config.toml
arch = "tc_resnet"
model = "sound classifier"
dataset = "Morse code for random letters and digits, with fading, noise and interfering tones"
train_examples = 26041
gain_aug_db = 6
time_shift_ms = 50
n_mels = 64
hop_length = 160
input = "log_mel"
spec_augment = true
win_length = 512
targets = ["first character", "speed", "tone"]
num_classes = [36, 3, 3]
norm = "batchnorm"
activation = "relu"
channel_attention = "eca"
depths = [3, 6, 3]
kernel_size = 7
stem = "single"
widths = [128, 192, 288]
mixing = "cutmix"
label_smoothing = 0.05
loss = "cross_entropy"
init = "torch_default"
residual_init = "zero_last"
optimizer = "adamw"
lr = 0.002
beta1 = 0.9
beta2 = 0.999
eps = 1e-08
steps = 9400
batch_size = 384
epochs = 138.6
lr_schedule = "step"
warmup_steps = 940
weight_decay = 0.1
Rows from block 9 of a small sound classifier, named by matrix and row number. Rows with one number belong to one channel. Each number is 128 + 24 x the weight over its row's rms, rounded and kept within 0 to 255. All counts start at 0. Numbers have three digits each. After the name is the row's rms in percent of the matrix's.
After each channel's rows are labels from the 100 clips, of 14848, where the channel reaches its highest value: "top examples" is what is common among them. Only what is clearly more common there than usual is listed. The data: Morse code for random letters and digits, with fading, noise and interfering tones. In brackets: how many of the 100.
# convs0: first width-7 conv, stride 2 (model.blocks.9.convs.0.weight, 288x192x7, each kernel summed), inputs 0-63
# convs1: second width-7 conv (model.blocks.9.convs.1.weight, 288x288x7, transposed, each kernel summed), outputs 0-71

convs0.158 078:128086095109127120149127095113079122119123169131114176165085101119105125139080121121100101114082102129129107082151142136138113129130079118129136130134141107113132138108079098139121094133118104
convs1.158 094:110097143130143069139125131122128124108164132116141125120112144124128083146085142116129102116126112084174153141103167122131092126135125118152165135152120132147145106132114119153113138172153147101118112125152102095151
top examples: speed: medium (99); reverberation (41)

convs0.198 085:111107111119097113075107130129095171132142115157136122138106135099115104135108118115147121116135108145120134122134101137142107098128131101094155114122134114132114095099142108151130129136135100
convs1.198 083:149125099116127113117090159108141161113124130141133120099125155094129163165103134136165123105131125149135101102136161141150071097156094124111125141118130130115161105120141163121130134103081148085117153125160124149096
top examples: speed: slow (96); reverberation (90)

convs0.262 099:131161145112118163155130118125117106160104099134123128140123139112134114182079107099118147110101104103128116108071140118157127145129120157190110111120130093100082194107117102129110113109148100
convs1.262 090:125169160144124145116160172157128149115158124156135137099126118118117124137113111143150079142131170147121129126140115136143128145110103137140127148149155094129136112135124077155148144106147093128104194126145139182111
top examples: speed: fast (95); tone: high (67); the character "f" (33); the character "c" (32)

convs0.69 093:113110110140085154143095125147115130135105136103114113176104138121142137093100128134131092131074143140073183114159179125129096128106084134145094120128125128187112137105126150115133142181136114
convs1.69 092:133128138123118110108136140142146116161166174110177121102130118074189151126130151113148085135114129097138155131135131122125130110114133126174182112147143148154166111136154122109158149091141078125146042130155136082083
top examples: speed: medium (71); reverberation (56)

convs0.11 097:118132120114141145112092085097101114117145144153131150120122107115096116130105089116138122090112120111151076113110127150145072109091136097139152125131066121099125114092110071116123069114122135
convs1.11 085:124141125129142147115105118108170131098148136092158105124138109144109124108136118151112120173156104099136140113162148156119138125162128147149164153143137150159112077140108085175129151126129130103148114121138154178129
top examples: speed: slow (87); the character "e" (37); first character: e (30)

convs0.19 082:153164108106136128123128090111087131104118156140110154116087105135077123128145111102139086104158099146121100117128118151145109132091125116142153127135095130090131126098126114111126092135127109
convs1.19 099:132115148130109133140134126093097128139079116114128125111111114162144106149114104127127129130110119062197145116117138140147133139113100141119140140134142146092119077135106140095123111108138127104137113136153113126108
top examples: speed: medium (88)

convs0.263 104:089124159143126120142111078122114139110095153111105148127105107137102120155088137127145077099118115075094099084118133098114131118072106070116136106127122111131115141123107105131148069175163107
convs1.263 094:133117130125140095086084128153114081161136146109100140158146123144135124118135121105145121115148098088120149117157102158159155121154122128122157131135169167146121098145116099155118121137120106108154128137119141111126
top examples: speed: slow (98)

convs0.195 081:096100117137136128113162102091108131160132082116116085095150164156135109193103152135134095110131133150101123110104118125137077115120084106144130112125114094087138163123117097127101136120141120
convs1.195 102:135123107146138194123114111162086112159170129133133138116184121131123144144121135163151103151183144141098096110154108133123152116116115147173117113116128096100104164120126130155110109143100078101095106123115119109156
top examples: speed: fast (93); reverberation (41); the character "9" (36); the character "1" (31)

convs0.25 079:135095119140117150121134125125128136118141111102130114070128139120126128132108125131115140090116106143141091113124119075121134113094104074109143115117141098142141115138127105146095128142119126
convs1.25 096:133125135135134139158142116109176114111127148077104105088163097078092125108131099174110116152099107163120101095167151109157122131134129155165129185160170154128121133162128129148160166131140115103147096150134137158127
top examples: the character "y" (38); the character "c" (36); first character: y (31); first character: c (29)

convs0.98 101:102072138098093107133123093076106110131142094126116122146113124086125094146103121108123141121112101124145142127090133146168084132156125121107110120116140123130136167111112097123099117108145117
convs1.98 086:126136133132150112130165135147110098147138145102125124114143118152123138128114132144133112119132146152104138111152108157127114117140153131071110127099105145108112138112136129119104135124113141114147111134106062146157
top examples: reverberation (93); speed: fast (68)

convs0.48 103:124137115128127126125077086100085094115148109152113118145140089101102087126122100128148116118106150103147113097107131120123073106114097102115127127096122122109115096107112106129092092096113136
convs1.48 090:156135146128087112167119125129149119082144109103131122147114114136165160108107093096091100178138115141137158128124151143112125117130128110163111171166135129155100104169134115159141153076150132116075176156110141155083
top examples: speed: medium (69)

convs0.170 092:096144135111116142091079118152114112111131154145103147167123136127101124108133147151124100118107126131113134118149138146135134091151101089115161082093124095119116129092106146126175103177139127
convs1.170 085:127104122114138159069138114147132152169126150100145125127129151106123122145120163135136173128151113127089100128138103143151126109151096143144100098131163134128108114111110036135137148112178109139123136158154122153154
top examples: reverberation (92); speed: slow (85)

convs0.80 083:101138128124127116149118070130098146145118134076131115136106105127160122142116080141124099124097088120109113116147160137135136140090114124117151164102142073127110128117132114124138086167133140
convs1.80 089:112121138146115147168148121142150093131158127121075143132134094155099113114137105150128066129179129142141172118139112129131156120141136102093094135182141127142111113128154093146107125129111133151127087103110130081158
top examples: reverberation (90)

convs0.148 072:121148140104162127101124124121110111090149106126120116120113140147107099111115107113126133142101141118115124083101141149127102108087128128146108122108123132089125135102142091127106099151118097
convs1.148 090:107154138156110119064141194086163147111113153089126121123146158089156086156123081124102125134125114127138123134110154130147123130118093119119094135141108159153135132129126173133119154115104116119146144156103128112118
top examples: speed: fast (98); the character "c" (31); the character "m" (31)